A small image captioner, trained from scratch: decoder width 192, trained on single toy objects rendered from many sides on busy backdrops.
Rows from block 13 of the image encoder of a small image captioner, named by matrix and row number. Rows with one number belong to one channel. Each number is 128 + 32 x the weight over its row's rms, rounded and kept within 0 to 255. All counts start at 0.
After each channel's rows are labels from the 100 images, of 14848, where the channel reaches its highest value: "strongest on" is what is common among them. Only what is clearly more common there than usual is listed. The data: single toy objects rendered from many sides on busy backdrops.
# convs1: grouped (8 groups) 3x3 conv (encoder.blocks.13.convs.1.weight, 192x24x3x3, each kernel summed), inputs within the group 0-23
# convs2: expand pointwise conv (encoder.blocks.13.convs.2.weight, 384x192x1x1, transposed), outputs 0-63

convs1.103 [144 165 126 160 114 121 114  98 134 127 121 120 125  62 212  75 118 135 144 139 112 141 117  56]
convs2.103 [160 120 116 123 122 112 122 112 109 123 134 106 118 147 133  80 136  80 119 104 125 108 151 137 181 146  88 151  85  97 123 130 126 145 191 142 108 157 124 142 107  97 124  92  80 133 130 142 144 176 122 100 130 127  90 137 127 123 160 180  95  93 152 131]
strongest on: grey

convs1.60 [173 101 112  28 137 120  82 132 141 112 103 122 150 108 123 122 184 184 118 107 115 120 141 140]
convs2.60 [105 217 131 131 145 122 114 129 131  95 102 137 156 128  94 121 143 154 213 111  77  18 166 127 148 117 111 108 106 129 121 134 207 166 118 141 111 114 148 138 157 133  74 139 164 127 172 128  98 156 127 147  91 117  85 109 181 138 130 103  95 107 175 126]
strongest on: purple

convs1.65 [158 133 122 134  96 142  84 152 151 159 128 121 185 148  79  69 150 153 152 121 107  83  60 130]
convs2.65 [ 98 136 170 136 166 138  87 190  98 121 136 142 140 118 101 167 137 133 116  82 128  62  82 124  99 156 119 147 101 124 110 121 107 135 129 113 182  90 147 146 174 140 185 115 112 108 121 135 115 246 125 113 146 127 131 155 192 108 116 130 147 157 108  92]
strongest on: black; dotted

convs1.184 [110 125  89  15 120 133 150 152 107  95 130 153 111 158 137 120 119 121 147 135  95 128  70 119]
convs2.184 [123  79 114 109 120 113 149  96  85 114 157 150 118 163 120 121 143  96 227 142 127  48 114 112 106 125 169 190  82 134 137 155 107 154  60  96 137 154 153 135 129 141 165 140  98 114 100 132  79 122 116 173 110 151 148 111 146 154  74 117 126 103  91  64]
strongest on: pink; rocket

convs1.131 [106 135 124  79 144 152 102 121 138 130 119 109 212 109  89 156 158  90  82  99 180 128 164 105]
convs2.131 [160  90  81 118 147 119 142 135 156 111 122  99 110 124 135 100 152  41 127 163 138  86 145  71 140  79 186 108  77 136 102 162 120 149  88 127 115 142 123  91 129  99 207  95 199 130 113  84 103 126 122 102 100 131 126 171 128 106  59 147 102 113 175 106]
strongest on: from below

convs1.113 [135 131 124 120 129 175  68  99 161 112  66 182  84 133 102  67 136  95 162 149 127 117 141 112]
convs2.113 [144 158  76 120 163 109 162 125 125 159 106  60 125 107 128 108 132  62 170 169 163 125 116 146  95 156 187 106 119  98 135 115  92 159  87 144 187 113 113 156 136 137 116 177  90  96  78 144  90 112 117 142 200  82 137 131  57  79 129 173 148  51  76 165]
strongest on: house

convs1.178 [154 144  94  75 127 145 109 146 201  90 129  72  76 143 132 111  94 137  98 159 168 153 116 121]
convs2.178 [128 121  39 105 114 231 192 114 125  82  79 146 118 150 140 149 128 131 135 109 103 129 117 146 108 148 194 118 178 114 181 109 150 165 135 110 118 114 161 129 146 185 110  73  83 121 134  99 176  98 134 156 124 129  87 116  90 196  98 100 189 131  40 157]
strongest on: level; house; dog

convs1.143 [144 155  88 149 163 123  77 128 109 150 102  71  88 193 103 171 125  88 140 118  95 166 119 114]
convs2.143 [ 72 105 150 127 144 145  97 138  85 129  92 192 103 147 176 152 101 172 116 176 106 157 133 141  85 105 141 162 169  68 133 115 137  86 113 178 139 203  94 193 127  97 166 109 134 104  78 125  88 159  45 152 144 158 147 161 113 104 108  76  67 140 141 146]
strongest on: from below; tree

convs1.158 [103 140 172 151 101  94  91  79 125 168 105  76 178 110 166  96 118 105  64 112 143 116 124 145]
convs2.158 [159 136 114 132 117 128 102  82 130 180 147 119  93 165 124 146 111 156 131 112 137 128 128 180 134 149 101 118  70 170 179 130 146 147 121 151 166 157 117 205 134 117 164 147 117 164 103  95 103 136  89  98  87 128 144  60  78 167 124 110  93 127 137 122]
strongest on: from above

convs1.112 [122 140 141 101 163  76 151 151 120 191 151 184 123  96 112 144 103 109 137 134  54 155 114  85]
convs2.112 [156  93 114 183 103 115 138 177 217 138 174 114  85 154 152 173 155 113 138 131 114 109 122 148 191 138 179 149 106  84 106 111 166 104 127 123 159 128 129 165  90 105 123  81  73 111 130 123 176 126 121 109  97 151 138 121 124 168 155 133 107 154 155 165]
strongest on: dotted

convs1.120 [ 98 117 208 127 166 125  76 165 119 133 105 104 127 100 102  73 137  79 110 133 109 139 175 110]
convs2.120 [180 148 130 122 180 159 146 142  94 138 172 125 152 114 117 127 181 107  86 148  93 149  94 109  19  78 213 155 148 195 130 100  58  83 101 160  82 112 132 143  71 115 220 146 147  89  84 169 147 172 127 139 121  91 132 151 175 151 124 125 209  83 109 155]
strongest on: duck

convs1.172 [131 157 135  59 123 118  92 146 115  61 145 106  91 145 119 108 172  86 122 147  77  90  93 141]
convs2.172 [102  96 129 122  95 140 121  72 139 153 114 135 104 118 129  99 112 125 221 120 166 166 240 170 137  99 152 108 104  85 127 118 130  31 148 163 150 113 145 116 116  94  60 127 116 151 142 174 152 212  99 119 127 143 159 162  70 112  97 155  97  87 146  62]
strongest on: pink; red

convs1.130 [142 113  80 108 112  52 137 127 120 129 106 120  99 106 140 193 166 127 112  65 124 184 136 135]
convs2.130 [115 156 121 114 176 114 149 159  88 110 137 161 119 103 132  79 127 121  83 163 124 101  94 180 145 135  85 100  96  90 142 137 141 142 126 103 140 183 106  86  69 130  73 120 154 118  86  85  92 118  92 101 147 212 115  69 129 146 101 190 144 103 113 139]
strongest on: umbrella; boat

convs1.117 [ 94 122 162 171 137 112  85 126 150 126  94 128  90  75 126  91 127 137  54  93 109 153 123  72]
convs2.117 [137  82 108 130 149 130 144 103 176 155 200 161 100  76 151  75 130  93 164 136 160 203 174 134 114 170 156 101 150 123  82 143 170 103 213 171 150  67  80 128 155  87 127  91 113 123 141  94 176 139 108 117 179 136 116 121 122  44 121 105 127 108  99 207]
strongest on: grey; checkered; white

convs1.46 [176 150 151  71  74 145 142 143 129 174 120 106  91  96 176 101 181 143 120 131 123  93 117  86]
convs2.46 [147 115  99  90 135 153 127  33 158 137 160 167 136 114 117 151 110 131 154 123 143 134 126 149 155 143 121 158 155  97  84 147 142 138 107 180 141 103 121 100 106 131 108 147 117 178  92 148  88 132 120 100 129 107 190 110 124 139 107 146 144 140 121 116]
strongest on: table; dotted; chair

convs1.43 [115 152  81 171 166 120 120 128 130 108 136 130 111 127 124  25 159  96  72 141 135 129 123 164]
convs2.43 [ 94  93  89 120 118  83  99 115  88  45 165 120  95  91 123 103  75 119 145 208 167 157 146 128 107 162 150 152 149  86  54  97 132  87 134 126 151 189 158 117 164 162  46 126 125 155  88 110 140 129 120 139 167 131 138  96 112 138 137 119 179 121 133 132]
strongest on: metallic; duck

convs1.179 [120  83 156  97 122 127 133 134 169  31 140 147 122 113 137 102 150 170  91 147 122  72 121 100]
convs2.179 [ 82 140 133 131 133  84 153 122 164 166  96 107 109 126 150 151 188 154  70 102  97 218 102 161  99 175 133 172 139 123 114  94 124 174  77  74 176 153 135 121 164 120 143  86 151 119 119 157 165 202 118 135 142  85 171 104 118 108 128 116 113 132 107 221]
strongest on: blue

convs1.123 [ 93 132  79  94 123  85 123 114 109 147 114  91 115 112 109  87 155 108  63 114 134 183 194 121]
convs2.123 [ 66 142 110 160 122 148 137 180 118  70 101 141  84 119  98  93 130 145  68 157 145 157 130  99  99 105 118 123  90 161 152 137 151  80 102 167 110 141 103 118 147 134 142 167 136  76 159 142 120 123 174 104 112 119 134 114  94 154  60 155 116 129 141 170]
strongest on: level; car; truck

convs1.176 [166 109 125  79 117  94 104  88  67 145  88 132  60 142 135 122 116 105 152 134 135 117  77 175]
convs2.176 [ 85 148 122 164  74 126  57 152 135 154 110 133 138 113 131 197 141  93 189 144 144 168 158 154 176 131 163 118 169 125 114 154 113 187 131 143 120 117 140 210 103  94 142 126 175 127  94  35 113 206  86 130 146 127 122 149 116 129 133 108 129  90 143  75]
strongest on: pink; brown

convs1.80 [124  98 155 138 160  87 124 168  99  75 104 173 139  73 144 151 122 172 112 164 132  96 129  67]
convs2.80 [ 65  84 131 140 121 109 154 121  83  71 192 142 135  87 121 130  92 127 110  72  85 134 151  88 137 102 147 110 135 128 146 113 153 117 143 177 151 152  47 144  76 121 174 130  90  99 124 152 133  98 145  59 113  69 129 135 156 100  87 147  93 137 103 122]
strongest on: bottle

convs1.14 [124 171 128 117 106 105 109 129  87 102 115  93 171 123  91 121  93 134 124 212 119 123  99 198]
convs2.14 [141  88 107 163  92 193 137 145 153 160  92 153 112 125 116 164 106 147 123 159 131 104 122 148 147 125  73  99 176 128 142 176 124 110 155 158  99 115  68 219 156 156 104 162 125 173 105 115 125  91 122 131 141 106 111 178  90 125 107  90 111 113 121 194]
strongest on: level; snowman

convs1.94 [158  82 129 145 157 173 133 145  71  83 105 143  94  83 122 170 149 165  70 126 164 130 145 148]
convs2.94 [ 90 150  86 101 142  80  85 123  91  78  51 135 102 148 115 114 113 117 168 205 112 117 155  43 167 100 168 103 114  94 126 100 169  90 159 161 120 149  84 155 101 140 114 100 197 185  98 129 101 129 101 105 133  79 160 126 155 161 133  97 133  86 103 136]
strongest on: car; airplane; dog

convs1.62 [ 61 133 119 156  98 153 185  82 139  87  98 105  99  93 100 124 111 126 151 187 106 133 101 104]
convs2.62 [186  98 120  99 147 101 201  87 128 125 163 164 136 139 114 168 157 117  67 157 102  53 154 131 176 115  99 122 133  91 128 117 219 141 176 122 132  75  83 127  91 122  97 110 149 113 159 104 142  78 150  95 173 154 108  72 156  87 162 120 129 127 118  85]
strongest on: pink; rocket

convs1.75 [161 161  72 125  81 141 164 141 107  92  69 100 129 143 157 147 122 142 121  71 153 135  91 178]
convs2.75 [185 128  54 141 128  47 121 110 136  95 174 148 130 184 181 168 116 131 133 194 116 146 149 116 100 106  67 104 103 106 142 158 158  35 131  98  85 105  93 168 102 102 124  97 151 149 116  87 121 136 102  75 133 144 134 109  88 186 117 102 101  87 165 165]
strongest on: bottle; striped

convs1.45 [165 162 132  89 119 101 145 156 147 122 136 165 123 152 126 204 104 181 158  99 104  69 111  96]
convs2.45 [136 146 128 142 124 106 183 104 129  83 159  79 150 113  99 164 116 126 184 179  82 174 139 135 112 151 120 145 140  47 110 168 160  87 170 154 182 162 108 139 122 107 102 177 151 193  72  99 126 102  70 104 144 149  83 137 124 149 112 152 151 152  64 139]
strongest on: bottle; duck

convs1.96 [120 102 155  99 112 130  96 131 121 213 107 115 197 128 121 102 111 134  96  91  72 134  88 124]
convs2.96 [104 115 135 149  76 120 124 139 156  77 141 101 150 117  70 146 119  63 133 148  78 142 153 121 129 170 111 105 113 126 150  98 118  92 141 104 149 122 160 153 149  98 157  91 150  83 161  79 177 121 141  73 130 121 145 172 194  90 218 102 133 122 100  91]
strongest on: level; flower

convs1.25 [133  94 142 124 143 109 124 126 134 100 121  96 145  59 167  68  95 189  94  87 162 102  98 144]
convs2.25 [112  81 135 159 122 159 145  97 138 102  76 125  95  82  92 129 118  92 158 143 184 153 135 108 138 194 136 182 104 113 120 104  95 131  92 112 147 123 188 157 166 181 176 130 134  72  59  99 219 129 174 148 203 115 168 114 107 126 129 188  94  94 121 122]
strongest on: teapot; mug

convs1.125 [102 128 132  89 168 104 182 119 160 139  83 146 124  88  87 118 151  40 107 114 121 102 120 105]
convs2.125 [123  63  94 158 113 168 162 127  88  72 154 159 193 137 112 129 118 118 141 115 140 133 180 128 196 153 124 179 141  96 228 119 131 103 136  96 134  79  93 163  96 132 118 124 106 124 140 159  73 122 119 189 149  93 126  83  94 116  61  99 188 106 134 113]
strongest on: duck; flower

convs1.67 [123 143 139  81 130 129  57 206 112 144 112 121 136 126 127 121 176 132 135  61 175 117 105 111]
convs2.67 [131 118 118 125 147 171  91 131 121 136 131 145 139  96  88 112 115 147 142 142 164 137 130 146 127 127 136 100 130 151 108 156 141  99  85 166 117 157 112  97 104 105 135 115 140 128 124 129 102  69 173 129 144 142  92  86 143  87 114 135 111 123 121 154]
strongest on: black

convs1.39 [ 89  83 138 145 158 126 192 133 118 147  82 122 135 136 139  63 178 134 105 100 141  72  99 154]
convs2.39 [172 104 155  86 107 228 125 118 103 133 125 175  99 127  85 111 170 159 127  99 148 132 147 159 147 175 123 128  60 147 156 109 177 127 163 146 165 143 171 101 122 145 137 139 125 107 120 142 138 120 186  73  74 101 123  76 101 106 106 106 128 169 158 136]
strongest on: metallic; level; tree

convs1.171 [147  92 127  73  93 103 123 184 107 104 149 117 117 108 153 121 106 117 128 119 145 221 122 176]
convs2.171 [111 137 161 121 120 164 123  89  90 151 107 183 137  89  85 139 159  89 144 124 147 137 125 140 137 139 137  73 135 105 113 111 104 104 165 151 111 126 110  69 122  99 135 168 130 130 192 178 112 161 112  98  83 113 132 120 107  76 135 132 136 114  59 113]
strongest on: level

convs1.70 [ 98 153 102 171 154 139 147 162 142 180 188 126 109 129 101 103 131  93 141  97 178 112  59 122]
convs2.70 [174 106 141 124 123 128 121 135 100 156 134 189 170 127 103 186 153  56 160 120 191 146 193  88 117 105 125 151 116  92 158  96  71 110 157  72 121 138 173 169 156 123 118 198 116  65 102 134 145  90 205 117 147 158 132 125  63  65 132 144  92 180 100  94]
strongest on: black; dotted

convs1.51 [128 103 149  48 168 159  56  82 100 122 151 132  95 111 131 117 145 153 152  98 113 148 158 148]
convs2.51 [ 60 152 150 121 113 148 146 124 195 131 136 195 117 130  75 139 111 151 140  73 147  87 134 111 117 108 135 175 145  78  81 178 202 145 141  97 142 153  87 128 107 142 163 135 125 106 135 147 124 130 150 141 182 149 141 123 119 137 154 122 177 147 114 122]
strongest on: purple

convs1.104 [128 116 114 130 139  81 214 148 141 128 167 124 116 129 139 176 115 168 134 171 109 137  65  86]
convs2.104 [111  88 131 103 107 168  89  98 128 106 122  70 131 249 130 161 186 152 123 135 187 141 135  81 116  58 105 154 134  85 129  95 153 138  92 159 113 153 155 110  34 119 138 121 142 187 156 105 127 139 129 126 124 126 148 133 118 175 125  96  99 164  97 111]
strongest on: dotted

convs1.110 [ 89 149 169 124 149 144 102 134 150  79  87 161  85 126 164 132 128 119  89  68 151 162 110  69]
convs2.110 [ 97 161 180 159 120  89  89 179 116 124 125  95 114 104 102 142 139 111 118 150  87 139  56 148 147  77 141  82 140 157 137 136 122 119 143 101  95  88 105 123  67  70 180 216 118  88  92 125 155 100 156  93 163 145 137 109 137 101 120 157 239  62 163 127]
strongest on: grey; mushroom

convs1.121 [108 118 101 134 128 114 163  87 118 159  83 196  82 119 134  57 122  80 139 119 149 118  94 162]
convs2.121 [ 86 142  78  88 111  88 124  91 114 113 109 141 123 172  95  95 201 105 126  90 153 123 142 104 140 132  94 100 124 117 119 119 119  96 119 156 123 163 138 140 127 167 117 125  73 125 127 127 132 102 111  72 130  71 110 148 152 122 100 116 146 154 181 118]
strongest on: duck

convs1.134 [ 90 121 150  65  97  99 149 131  93 147 102 181 110 110 150  89 129  67 136 112 134  93 106  74]
convs2.134 [154 155  99 114 162 202 186  74 115 136 108 122 191 127 116 174  92 156  97 127  70 101 149 142 108 137 137 153 124 101  37 130 105 144 210 135 162 140 127  90 104 138 111  88 143 135 120 114 115  94 114 171 148 221 196 115 205 161 133  83 169 155 119 127]
strongest on: duck

convs1.164 [153 125 145  90 175 173 122 122  72 160 129  86 206 125 161 107 153 103 116  81 106 133 135 132]
convs2.164 [188 100 129 153 107 112 130 110 100 156 176 188 122 157 115  51 157 134 148  77 135 121 119 138 160 141 216  83 185 158 128 113 112 135 245 116 147 211  88 108 115 146 145 156  69 116 119 121  79 154  68 152 129 142 120 138 156 182 142 143 111 168 154 102]
strongest on: level; chair

convs1.116 [160 110 130 171 146 112 101 102  97 152 123 169 128  91 102  40 103 127 128  82  76 149 112 140]
convs2.116 [ 90 133 163 171  95 127 191 186 120  92 180  66 111 163 131 167 201 161 161 129 133 172 137 163 157 156 139 156 183  92 132 129 102 127 104 210  91 135  74 109 153 111 148 107 106 181 105 127 173 136 133 149 159 152 140 140 117 146 216 125 134  75  85  81]
strongest on: dotted

convs1.48 [138 108 159 118 145 174  50  74  84 126 173 110 142 131 118 134 106  94 149  95 122  83 121 170]
convs2.48 [ 79 154 139 130 149 122 144 160 134 171 127 146 114 139 129 110 158 125 167 177 115 130 167 111 139 101 179 123  80 154 133  99 111  65  94  87 141  79 120 193  64 133  90 136 126 136 165 158 120 118  98  71  95 124 122 180 167 130 131 125 107 118 120 107]
strongest on: orange; teal; airplane

convs1.114 [113 139 128 154 160 121 160 120 142  63 148 139 109 101 125  40 156  91 141 138  74 137  97  92]
convs2.114 [160 116 131 109 119 187 137 130 114 110  77 123 107 161  40 112 132 129  56 154 165  73 132 105 104 149 214 136 183  87 181 135 122 143 128  98 151 105 143 145  95  86 105 109 170 133 160  79 107 111 147 176 212 143  91 158 114 147 108 129 123 104 145 167]
strongest on: dotted

convs1.100 [105 131 122 134 131 144 108 142 154 185  72 153 171  64 173 108 142 142  77 118 117 138 106  71]
convs2.100 [ 81 100 121 174 140 176 100 177  67 112 110  96 126 137 138 121 123 128 118 120 107 153 106  88 155 117 144 125 109 122 134 108 161 120  64 157  96 141 140 144 132  66 102 108 103 162 132  58 218 182 167 131 105 151 140 111 119 129 119 114 145 213 143 108]
strongest on: grey; flower

convs1.151 [104 123 122 115  82 168 109 140 139 109 118 133 176 138 201 105 147 122  93 183  54 125 143 146]
convs2.151 [ 94 145  86 157 126 133 103  82 136 102 109 156  99 139  98 134 139 185  99 120 102 157 112 101 135 154 126 174 194  81 124 139 174  82  92 156 120 157  98 111 146 122 124 135 185 137 100  88 109 154  72  83 141 130  91 170  72 141 215 132  96 141 134 147]
strongest on: umbrella; lamp

convs1.59 [176 168 147 173 118 128 123 146 137 130 137  19 125 161 128  98 130  89 112  92 137 116 123 110]
convs2.59 [144 101 135 102  84  99 163 113 112 139 130 127  99 139 151 157  95 141  89 116 114 183  73  90 126 150 105 165 101 147 153 161  80 137 194  79 125 101 157 115 140 115 108  96 100 211 111 183 144 127  85 102 152 114 111 164 155 135  83 143  83 143 120 150]
strongest on: black; brown

convs1.8 [ 94 179 100 140  84 104  98 166 141 113 123 106 145 139 128 127 125 162 114  36  85 121 101  92]
convs2.8 [ 99 104 117 145  91 109 114 116 149  66 105  90  99 115 107 134 108 157 141 105  97 125  99  98 134  83 105  84 127 105 114 101 128 107 105  90 166  98 114 126 142 175  95 156 208 197  84 151 173 116 134 129 161 120 119 170 148 146  67 175  86  92  93 153]
strongest on: checkered

convs1.182 [111 168  67 127 106 148 135  98  59 136 143 145 120 169 145  88 131 128  98 122  83 199 127 113]
convs2.182 [ 90  96 109 119 140 152  97 127 145 127  69 156 123 127 127 138 113 135 117 123 171 161 148 134 149 130 134  72  82 100 144  69 110 128 138 142 112  87 166 121 168 114 117 133 170  98 152  91 184 111 111 104 119 134 130 100 108 130 187 139  58 121 104 146]
strongest on: from above; dumbbell; teapot

convs1.126 [ 73 109 109 148 128 152  99 189 123  85 151  93 133 118 118 154  68 155  79 126 122 179 156 151]
convs2.126 [144  81 162 153  96  86  98 113 130 143 155 163 183 118  98 216 103 171 148 145 133  84  98 115  96 129 152 154  94 150 110  92  86  89 127 105 176 155 208  83  82 101  76 116 156 118 151  65 115 128 149 157 179 131 141 149 158 136 169 100  84 186  65 124]
strongest on: from below; umbrella; tree

convs1.58 [ 96  80  86 108 100 148  98  87 105 143 120 122 134 105 110 226 129 113 106 112 116 115  77 118]
convs2.58 [147  97 118  85 120  99 154 186  94  86 173 129 142 141 159 150  49 124 112 175  91 100 107  99 128 179 116 107 109 165 111 141  96 127  95 135 153 133 126 158  91 112 179 115 156 103 104 119 136 122 123 129  97 124  97 107 125 143 116 104 208 133 138 101]
strongest on: mushroom; dumbbell

convs1.79 [107 140 186 125 126 182 112  98 167  66 145 128  69 134 179 146 159 144  81 104 120 120 119 144]
convs2.79 [ 97  79 103 121  92  96 172 137  76  61 135 118 138 125  94  63 164 127 115 137 142 116 144 125 149 217 183  90 116 121 174 122 160 123  92 139 104 123 126 114 149 149 107 157 118 122  85 189 116  93 117 129 165  85 112 142  52 103 102  77 154  70  68 132]
strongest on: car

convs1.156 [103 135 126 140  27  89 146 140  65 117 149 120 141 146 138 130 124 123  81 159  84 125 147 158]
convs2.156 [ 75 134 112 124 146 106 102 201 122 186 120 117 113 139  94  87 135 108 145 198 106 153 146 147 148 143 100  59 173  95 135  96 120 111 133 104 120 149 101 155  88  84 120 116 164 149 141 151  99 171 126 118 118 255 107 159 129 167 122  69 118 105 163 157]
strongest on: from above; umbrella; ice cream

convs1.10 [164  84 177 119 150  97 158 129  97 123 107 130 158 136 111 149 123  99 116 146 180 215  85 131]
convs2.10 [ 75 114 112  95 117 169  89 122 152  77 116 110 141  30  93  87 106  98 105  62 132 111 166  92 104 180  87 134 113 125 102 118 111 106 143 106 132 108 199  93  93 138 107 131  97 192 125  82 138 107 153  88 188  86 161 111 110 109  73  88  87  98 175 125]
strongest on: striped; checkered

convs1.98 [166 151 110 122 108 136 160 109  97 169 149 162 120 146 134  33 144 117 154 179  95 148  88 121]
convs2.98 [119  87  76 135 125 177 111 175 150 132 103  80 141 175  87 147 119 141  94 155 134 150  67 103 126 148  95 139 185 117 116  98 138  97  56 240 138 151 103 108  71 154 122 117 175 172 149 147 144 143  96 102 148 103 133  96 117 107 132 145 102 154 115 144]
strongest on: dotted

convs1.187 [125 119 110  23 119 127 138 123 138  91 136 145 151  96 127 127 144 123 168 131 105 110  47 143]
convs2.187 [154 131 119 199 136 135  95 136 134 160 138 142 176 148 141  80 166 125 244  87 169 147 124 124 119 140 143 139 114 133 141 126 125 117 154 157 118 139 103 120 105  99 132 102  84 126  90 164 142 123 105 100 135 146 112 128 144 110 116 176 144  96  87   5]
strongest on: pink

convs1.181 [117  85  73 152 135 162 113  78  91 142  90  90 172 117 131 119 184 147 180 144 107  89 121 124]
convs2.181 [108 140 150 131 159 124 138 148  80 179 119  88  90  91  97  87 121 122  61 119 111 255 121  93  92 116 131 140 108 155 148 148 228 162 105 120 183 172 116 126 134 129 143 102  84 111 117 132  80 162 124  93 105 124 121 146 114 123 155 133 122 102 147 136]
strongest on: blue

convs1.61 [148 120 134  70  84 111 147 120 175 104 112  97 151 142 176 130  97  65  96 171  99 119 172 109]
convs2.61 [137 118 150 110  98 147  93 127  96 100  93 108 124 101  90 121  93 115 178  99 131 120 118 174 108  93 113 141 136 145 150 108 158 149 122 101 144 111 129 153 136 118  96 122  91 131 117 124 127 114 140 172 154 111  84 113 100 130 106 143 158 138 116 182]
strongest on: orange; dotted

convs1.170 [136 107 118 104 126 121 120  66  75 139 191  98 109 179 143  92  94 185  88 140 132 148 125 103]
convs2.170 [ 96 204 139  83 116 118 114 226 131 156 135 117 155 146 104 161 182 141 127  76 138  67 129  93 132 129  69 138 147 155 110 146 113  96 144 128 146 173 122 124 108 103 191 128  94  68 117 126 159 119 122 126 187 144 132 158 114 133 113 149  74 114 130 106]
strongest on: from above; striped; mushroom

convs1.105 [135  93 132 113  90 114 125 124  97 142  88 106 124  78 199 114 108 132 130 146 105 119 175  45]
convs2.105 [131 120 139 117 106 156 104 109 146 146 104 168  95 142 118 107 120 122 103 129  80 112 134 186 105 162 133 120  95 124 126 134 101  79 139 105 146 141 129 138 190 123 140 121 104 102 109 127  94 169  92 153  76 119  91 174 203 108 108 111  92 104 140 218]
strongest on: grey

convs1.52 [122 121 140 151 143 134 131 106 149 133  92  90  65 139  54 143 100 120 139 138 150  97  41 124]
convs2.52 [120 156  83 110 143 141  82 135 123 144 142 144  96 141 148 121  77 125  82  72  63 174 119 170  90 115 129 119  75  87 142 150 118 151 146 171  82 133 134 151 153 137 115 100  90 182 118 141 161 144 181 136 123 142 153 131 153  89 146  90 108 133  90  94]
strongest on: grey; pink; rocket

convs1.63 [118 173 109 129 128 112 108 141 167 183 218 116 133 101 134 122 140 116 127  91 195 126  96 110]
convs2.63 [131  91 145 148 123 139 155 104 164 126 104 206 136 144 182 159 148 102  82 132 214 109 168 145  93 137 214 124 154 141  80 146 125 179  99 142 132 129 166 112 137 134  97 105  73 119 150  85 118 117 141 182 140 106 116 141 107 159 147 115 107 102  73 100]
strongest on: black; dotted

convs1.23 [155  92  92 102 102 100 118 165 168  85 211 121 173 125 108  81 115 123  97 119 149 108 147 116]
convs2.23 [153  94 164 105 111 133  80 156 148 135  96 125  98 158 142 149 122 154  92 180  85 160  57  94 129 124 157 144 115  80 151  92 122 118 119 102 112  82 105 126  98 126 111 131 178 118 151 167 134  94 110 112  73 173 148  96 198 111 110  91  82  75  87  85]
strongest on: striped; brown; blotchy

convs1.18 [131 218 131 120  85 137 128 157  83  97 189 134 141 123  76 121 106 159 154 106 110 120  98 118]
convs2.18 [106 117 139 113  81  88 132 157  86 100  60  74 127 170 153 174 120  91  79  99 134 101 102  99 100 133 140 127 160 133 117 107 182 173 141 132  96  80 127 196 120 186 171 137 166 131 157 152 170 158 128 192 132  55 206 107  98 136 110 145 138 129 122 130]
strongest on: from below